config.toml
encoder_activation = "gelu_tanh"
decoder_layers = 7
decoder_positions = "learned"
lr = 0.0013
one_sided = false
weight_decay = 0.5
adamw_weight_decay_other_params = 0.01
Rows from block 2 of the image encoder of a small image captioner, named by matrix and row number. Rows with one number belong to one neuron. Each number is 50 + 15 x the weight over its row's rms, rounded and kept within 0 to 99. All counts start at 0.
After each neuron's rows are labels from the 100 images, of 14976, where the neuron reaches its highest value: "responds to" is what is common among them. Only what is clearly more common there than usual is listed. The data: rendered scenes of toy objects such as cars, trees, mugs and chairs. In brackets: how many of the 100, against the usual share in percent.
# fc1: MLP up (encoder.blocks.2.mlp.fc1.weight, 256x64), inputs 0-63
# fc2: MLP down (encoder.blocks.2.mlp.fc2.weight, 64x256, transposed), outputs 0-63

fc1.15:47 43 16 32 28 43 49 55 39 73 68 39 61 25 63 38 61 46 53 52 22 49 45 59 28 51 74 40 52 56 51 46 78 65 43 73 43 72 55 72 54 47 53 67 26 38 57 51 47 46 61 59 65 72 73 81 42 28 72 29 60 57 42 56
fc2.15:49 16 72 59 27 46 63 45 54 41 50 55 35 76 65 45 44 52 63 74 57 41 56 46 38 45 55 12 37 08 73 70 57 26 45 36 43 44 58 21 44 38 33 36 53 44 36 47 43 36 31 51 36 65 55 34 30 46 43 49 35 60 37 59
responds to: blue object (64 vs 15.9); its colour: blue (48 vs 8.4)

fc1.251:49 53 42 60 45 36 37 47 75 16 38 26 71 39 35 44 75 46 39 46 53 23 40 63 50 75 47 57 26 56 60 53 73 19 54 14 40 66 57 57 76 33 55 58 61 59 52 47 57 59 28 51 61 22 46 73 49 34 48 64 60 58 45 37
fc2.251:36 65 67 52 61 55 68 66 32 76 43 34 40 79 47 61 37 58 58 36 51 55 51 32 50 41 63 18 51 57 19 30 50 61 70 14 53 40 50 57 37 66 62 57 25 44 50 24 37 64 37 38 41 50 33 39 79 50 62 49 65 47 39 76
responds to: green object (62 vs 15.6); its colour: green (30 vs 8.3)

fc1.133:32 31 64 28 52 47 77 47 66 74 57 73 38 46 71 21 45 43 57 37 69 55 58 50 63 26 63 28 42 27 34 30 62 55 45 49 30 59 52 62 38 61 36 32 63 26 23 56 40 59 46 57 48 64 66 54 54 45 40 56 28 66 80 70
fc2.133:61 39 22 25 82 63 57 55 24 46 51 39 50 63 20 39 58 66 52 55 33 44 84 50 59 42 53 32 46 65 63 59 63 46 52 42 39 54 45 62 67 24 57 42 35 47 39 56 74 32 31 44 36 85 41 36 39 65 75 29 45 51 39 52
responds to: purple object (51 vs 16.2); blue object (43 vs 15.9); its colour: purple (31 vs 8.6); its colour: blue (29 vs 8.4)

fc1.26:48 24 51 55 41 53 51 66 75 49 58 70 17 28 55 48 43 44 42 72 64 35 17 45 36 55 83 61 58 49 32 47 47 47 50 32 33 24 56 45 28 54 49 37 57 44 57 36 73 71 48 65 43 29 78 27 51 64 57 32 48 70 53 68
fc2.26:60 30 53 35 46 60 42 39 64 42 46 47 37 68 53 22 49 14 39 59 19 52 44 52 33 37 47 37 56 56 70 80 53 50 32 71 21 61 61 62 61 58 51 44 49 57 61 57 29 24 78 56 43 71 51 36 46 55 35 37 31 30 52 83
responds to: purple object (44 vs 16.2); its colour: purple (30 vs 8.6)

fc1.216:60 49 51 51 53 68 67 41 39 48 60 51 35 40 54 47 28 40 47 36 28 45 51 43 38 62 46 72 50 19 61 43 43 54 38 58 51 48 63 47 35 38 84 52 56 97 34 33 44 49 62 53 57 55 56 68 71 72 75 69 38 28 89 64
fc2.216:52 60 32 53 42 38 51 57 68 52 68 36 53 45 47 45 77 55 48 58 48 53 34 33 46 38 50 59 52 44 47 52 54 50 57 41 50 50 74 40 26 22 05 24 46 47 27 44 40 59 24 40 65 55 34 79 42 83 16 49 63 65 27 54
responds to: pink object (76 vs 16); its colour: pink (55 vs 8.5)

fc1.109:40 63 68 54 57 54 49 55 04 68 46 61 35 59 78 48 56 51 57 67 42 41 43 25 85 36 58 54 56 38 50 68 64 54 66 39 81 55 24 51 20 57 60 51 52 40 39 49 54 27 60 46 48 62 52 36 66 54 50 20 31 31 69 57
fc2.109:45 38 60 59 43 65 29 43 63 67 42 22 78 15 49 86 45 56 75 50 63 64 32 71 38 48 33 45 45 41 48 35 45 60 34 22 44 61 59 58 76 67 44 27 53 57 57 30 71 66 37 38 50 28 63 52 69 51 40 57 56 55 66 41
responds to: pink object (50 vs 16); its colour: pink (30 vs 8.5)

fc1.114:40 39 49 43 45 33 67 57 32 48 62 46 58 52 57 59 20 40 48 61 54 45 48 46 37 72 72 55 50 40 59 47 73 24 67 49 57 68 32 29 42 68 57 51 34 70 39 52 28 58 56 68 49 31 36 82 44 53 63 65 94 67 75 76
fc2.114:81 53 55 26 50 49 47 13 45 54 26 13 57 46 75 53 42 71 49 45 44 66 45 51 65 39 37 51 66 47 67 75 40 41 34 55 34 43 41 41 41 30 56 82 63 41 71 46 81 34 48 38 45 49 64 48 53 52 45 34 31 77 38 41
responds to: pink object (41 vs 16)

fc1.60:59 58 37 37 79 53 67 64 56 34 57 53 60 66 53 67 42 85 31 60 64 48 31 60 45 52 69 55 50 67 62 26 58 52 27 22 67 64 40 51 60 64 53 53 57 54 37 44 64 72 58 41 39 85 32 67 61 51 56 55 38 31 71 16
fc2.60:44 40 56 42 65 17 42 48 57 56 66 41 25 36 66 41 70 36 78 43 19 31 46 61 28 53 27 25 54 34 60 60 53 21 48 42 49 42 70 62 48 41 58 44 67 53 80 40 47 54 35 25 50 69 56 37 23 52 58 51 78 53 41 62
responds to: blue object (76 vs 15.9); its colour: blue (40 vs 8.4)

fc1.208:26 69 26 36 07 47 41 60 41 38 46 51 45 72 54 54 30 57 43 30 62 44 67 47 73 57 50 35 45 36 39 44 52 33 01 51 51 69 52 65 67 72 68 47 60 67 39 69 28 54 73 55 47 51 41 31 39 45 55 49 36 44 39 60
fc2.208:53 51 43 51 61 41 49 40 37 35 69 66 42 56 45 28 46 23 44 57 57 57 69 62 77 52 36 59 71 53 60 41 41 35 56 70 28 30 72 34 55 52 40 37 57 01 34 36 58 39 66 35 18 61 65 50 35 45 39 42 61 80 65 38
responds to: count: three (60 vs 32.9)

fc1.223:45 31 52 57 62 50 68 52 51 66 37 28 40 99 35 61 60 52 42 57 49 37 53 68 38 39 68 42 63 45 50 62 76 66 57 50 64 49 65 45 55 64 36 45 55 34 84 55 69 43 30 81 39 77 40 63 65 41 53 48 59 51 74 57
fc2.223:43 54 34 32 62 37 40 61 39 53 56 53 30 59 65 42 41 56 65 47 66 70 70 41 45 35 58 50 33 54 22 42 72 28 48 49 24 60 53 83 56 52 93 53 52 46 45 45 54 77 55 18 54 73 72 29 37 39 63 42 32 41 67 43
responds to: purple object (48 vs 16.2)

fc1.83:44 66 59 19 67 72 62 22 64 25 58 67 48 60 44 59 68 34 28 36 42 72 39 57 35 40 41 52 24 52 48 33 40 46 55 38 49 49 54 52 40 33 06 50 54 76 47 66 23 60 64 34 55 48 59 51 54 49 43 27 62 38 24 49
fc2.83:53 49 55 63 62 43 21 59 40 53 39 33 56 55 58 36 41 80 55 42 86 55 53 69 43 54 48 52 54 36 60 63 34 16 66 46 66 71 37 50 36 41 14 42 36 66 55 42 67 71 24 42 60 50 47 74 46 35 47 75 39 72 72 53
responds to: green object (49 vs 15.6); its colour: green (30 vs 8.3)

fc1.129:53 31 55 62 43 48 16 54 62 25 35 66 33 60 56 43 72 56 43 40 44 43 19 35 33 54 31 49 62 29 51 29 61 16 43 45 52 44 61 18 20 54 48 44 31 46 50 56 52 47 44 54 28 56 35 34 40 30 36 62 37 82 64 56
fc2.129:49 47 78 55 58 82 70 52 43 70 43 45 48 21 74 36 40 33 56 47 60 25 66 70 52 60 41 77 48 34 39 53 53 71 64 25 61 36 41 68 59 71 54 92 45 51 35 37 37 47 39 39 40 69 44 33 55 44 67 59 55 35 61 62
responds to: purple object (43 vs 16.2); its colour: purple (28 vs 8.6)

fc1.79:31 44 61 52 36 47 46 29 29 57 48 37 58 39 39 50 78 78 46 41 65 74 48 21 66 22 74 39 45 49 53 51 16 33 48 37 59 49 39 70 48 48 38 34 83 76 59 42 44 47 34 37 26 67 37 69 43 47 54 59 73 57 51 54
fc2.79:57 21 64 53 46 65 55 71 44 60 44 53 66 71 46 37 41 45 43 54 71 40 49 59 40 45 31 33 64 63 70 50 74 36 54 35 34 44 35 69 64 31 68 38 49 82 31 55 38 51 42 80 37 60 35 62 42 29 58 34 24 43 22 22
responds to: blue object (35 vs 15.9)

fc1.190:37 40 24 35 77 40 43 62 64 71 46 55 75 44 41 51 47 76 55 65 43 60 40 51 59 78 66 44 84 55 68 38 47 66 44 48 22 56 67 60 34 56 31 44 85 65 48 56 44 42 60 68 62 39 35 70 61 67 42 35 41 23 47 35
fc2.190:64 56 55 63 64 26 33 38 54 59 40 37 52 15 80 25 55 45 59 53 52 62 40 58 50 63 57 51 49 58 27 57 56 32 46 21 56 60 58 28 22 34 36 56 38 78 72 39 80 34 40 52 27 30 46 33 45 39 58 50 32 45 29 66
responds to: blue object (38 vs 15.9); purple object (37 vs 16.2)

fc1.150:30 58 38 33 61 65 64 53 44 60 36 73 55 66 49 49 45 40 53 64 76 33 62 33 60 33 41 45 73 73 67 53 62 48 74 64 66 42 19 39 67 68 55 66 53 42 51 51 42 45 74 81 42 75 57 91 54 69 58 53 71 47 55 46
fc2.150:63 53 64 34 55 38 61 35 46 64 45 19 64 34 67 44 64 73 43 38 37 61 43 59 60 61 41 68 47 37 44 56 69 60 43 56 48 25 55 50 12 45 29 31 75 66 51 54 49 49 19 23 63 23 44 53 69 29 57 48 54 25 31 36
responds to: purple object (45 vs 16.2)

fc1.249:58 49 38 49 34 28 39 82 55 18 51 43 43 49 47 57 69 53 82 46 69 58 70 58 41 37 39 55 43 54 55 08 64 43 34 46 29 34 49 41 16 67 81 76 35 55 46 59 73 56 40 37 61 52 48 69 42 41 52 52 64 50 43 43
fc2.249:29 60 47 84 58 58 43 40 62 36 70 39 56 51 60 48 11 47 54 64 62 31 44 40 79 47 54 26 56 33 31 74 39 64 57 54 70 44 46 58 66 42 42 61 47 67 59 28 49 37 33 65 50 04 52 59 49 50 55 43 73 50 75 44
responds to: yellow object (43 vs 15.8)

fc1.201:76 55 47 74 53 57 50 28 39 38 30 46 51 38 53 32 33 72 31 37 79 32 63 47 71 56 32 58 54 38 47 46 47 51 69 52 65 37 51 51 40 64 45 33 33 30 52 09 72 37 23 26 67 52 53 69 44 26 44 54 54 74 53 61
fc2.201:31 50 37 51 53 45 37 49 60 63 63 52 39 52 46 52 47 28 64 72 44 44 52 27 18 64 32 45 34 34 69 37 43 60 50 46 20 84 16 71 66 47 40 46 82 68 52 48 52 73 75 54 55 30 58 40 58 59 45 68 27 52 39 32
responds to: pink object (44 vs 16)

fc1.54:42 52 59 21 33 48 54 49 70 42 57 18 38 45 72 53 84 74 47 73 63 42 41 77 32 50 60 52 20 46 40 62 31 48 49 29 53 51 61 69 62 34 54 45 45 73 32 34 76 71 43 41 69 44 52 63 41 37 31 65 57 49 55 28
fc2.54:71 62 36 76 63 36 45 71 34 69 31 43 42 73 40 92 65 35 39 38 53 54 65 55 38 43 41 37 42 42 53 27 37 46 56 41 12 47 32 52 56 61 48 63 54 51 79 51 48 62 34 52 59 72 43 54 73 51 76 59 75 42 38 59
responds to: yellow object (72 vs 15.8); its colour: yellow (35 vs 8.4)

fc1.204:45 22 34 20 35 48 38 47 65 37 59 33 56 68 48 42 32 72 25 24 34 66 63 33 63 47 27 49 39 58 39 38 41 50 29 30 42 50 51 59 53 77 48 37 43 40 54 33 38 43 47 60 64 64 35 74 57 56 69 56 68 40 74 16
fc2.204:64 64 54 45 58 21 40 59 43 30 49 49 45 49 25 55 52 29 65 78 57 20 52 56 32 46 48 30 84 46 45 48 47 67 29 71 43 55 87 56 36 59 46 56 78 61 56 57 70 49 42 55 23 55 47 19 50 47 20 48 47 61 37 54
responds to: blue object (43 vs 15.9); its colour: blue (25 vs 8.4)

fc1.185:43 72 49 61 23 33 43 51 53 39 42 62 40 31 25 34 33 72 71 25 49 41 61 54 60 46 42 35 46 50 36 89 47 28 67 65 45 55 40 46 71 31 55 63 61 64 41 54 72 44 46 53 55 62 69 53 83 62 45 56 63 78 80 52
fc2.185:59 39 36 65 89 64 61 47 46 39 65 45 27 37 71 53 41 53 48 67 11 73 66 52 48 38 57 78 47 34 66 48 57 59 43 30 57 52 42 50 24 55 60 35 46 08 49 76 43 40 56 34 33 36 59 27 45 54 55 55 59 42 45 35
responds to: pink object (60 vs 16); its colour: pink (31 vs 8.5)

fc1.41:55 75 42 66 41 68 27 60 46 17 63 62 19 34 58 68 54 69 63 38 52 14 55 66 35 50 50 35 55 26 32 31 39 45 54 46 34 44 37 58 42 57 33 59 50 49 48 70 50 75 48 45 38 47 59 49 25 23 35 48 36 26 68 37
fc2.41:76 42 59 38 58 36 72 33 37 56 76 41 70 52 61 31 70 52 65 27 51 24 57 57 36 42 63 91 50 51 59 36 46 73 50 56 58 31 47 68 66 59 90 61 57 41 42 50 80 70 31 36 49 45 45 48 46 62 68 51 52 56 38 36
responds to: pink object (53 vs 16); its colour: pink (36 vs 8.5)

fc1.154:54 44 85 60 34 69 50 62 49 34 63 33 47 49 57 63 53 45 33 46 51 68 40 73 39 67 48 55 28 46 39 31 28 62 46 49 31 39 40 67 52 53 45 56 44 50 34 74 67 68 73 31 68 24 58 27 47 20 32 45 25 42 18 63
fc2.154:63 72 44 58 53 25 46 47 47 58 40 50 40 53 63 15 40 77 45 73 66 33 25 48 49 46 47 55 36 20 33 73 64 53 22 28 53 50 54 57 35 60 48 38 70 83 63 23 47 61 51 50 46 24 52 43 70 49 62 65 59 48 72 48
responds to: yellow object (83 vs 15.8); count: three (60 vs 32.9); its colour: yellow (46 vs 8.4)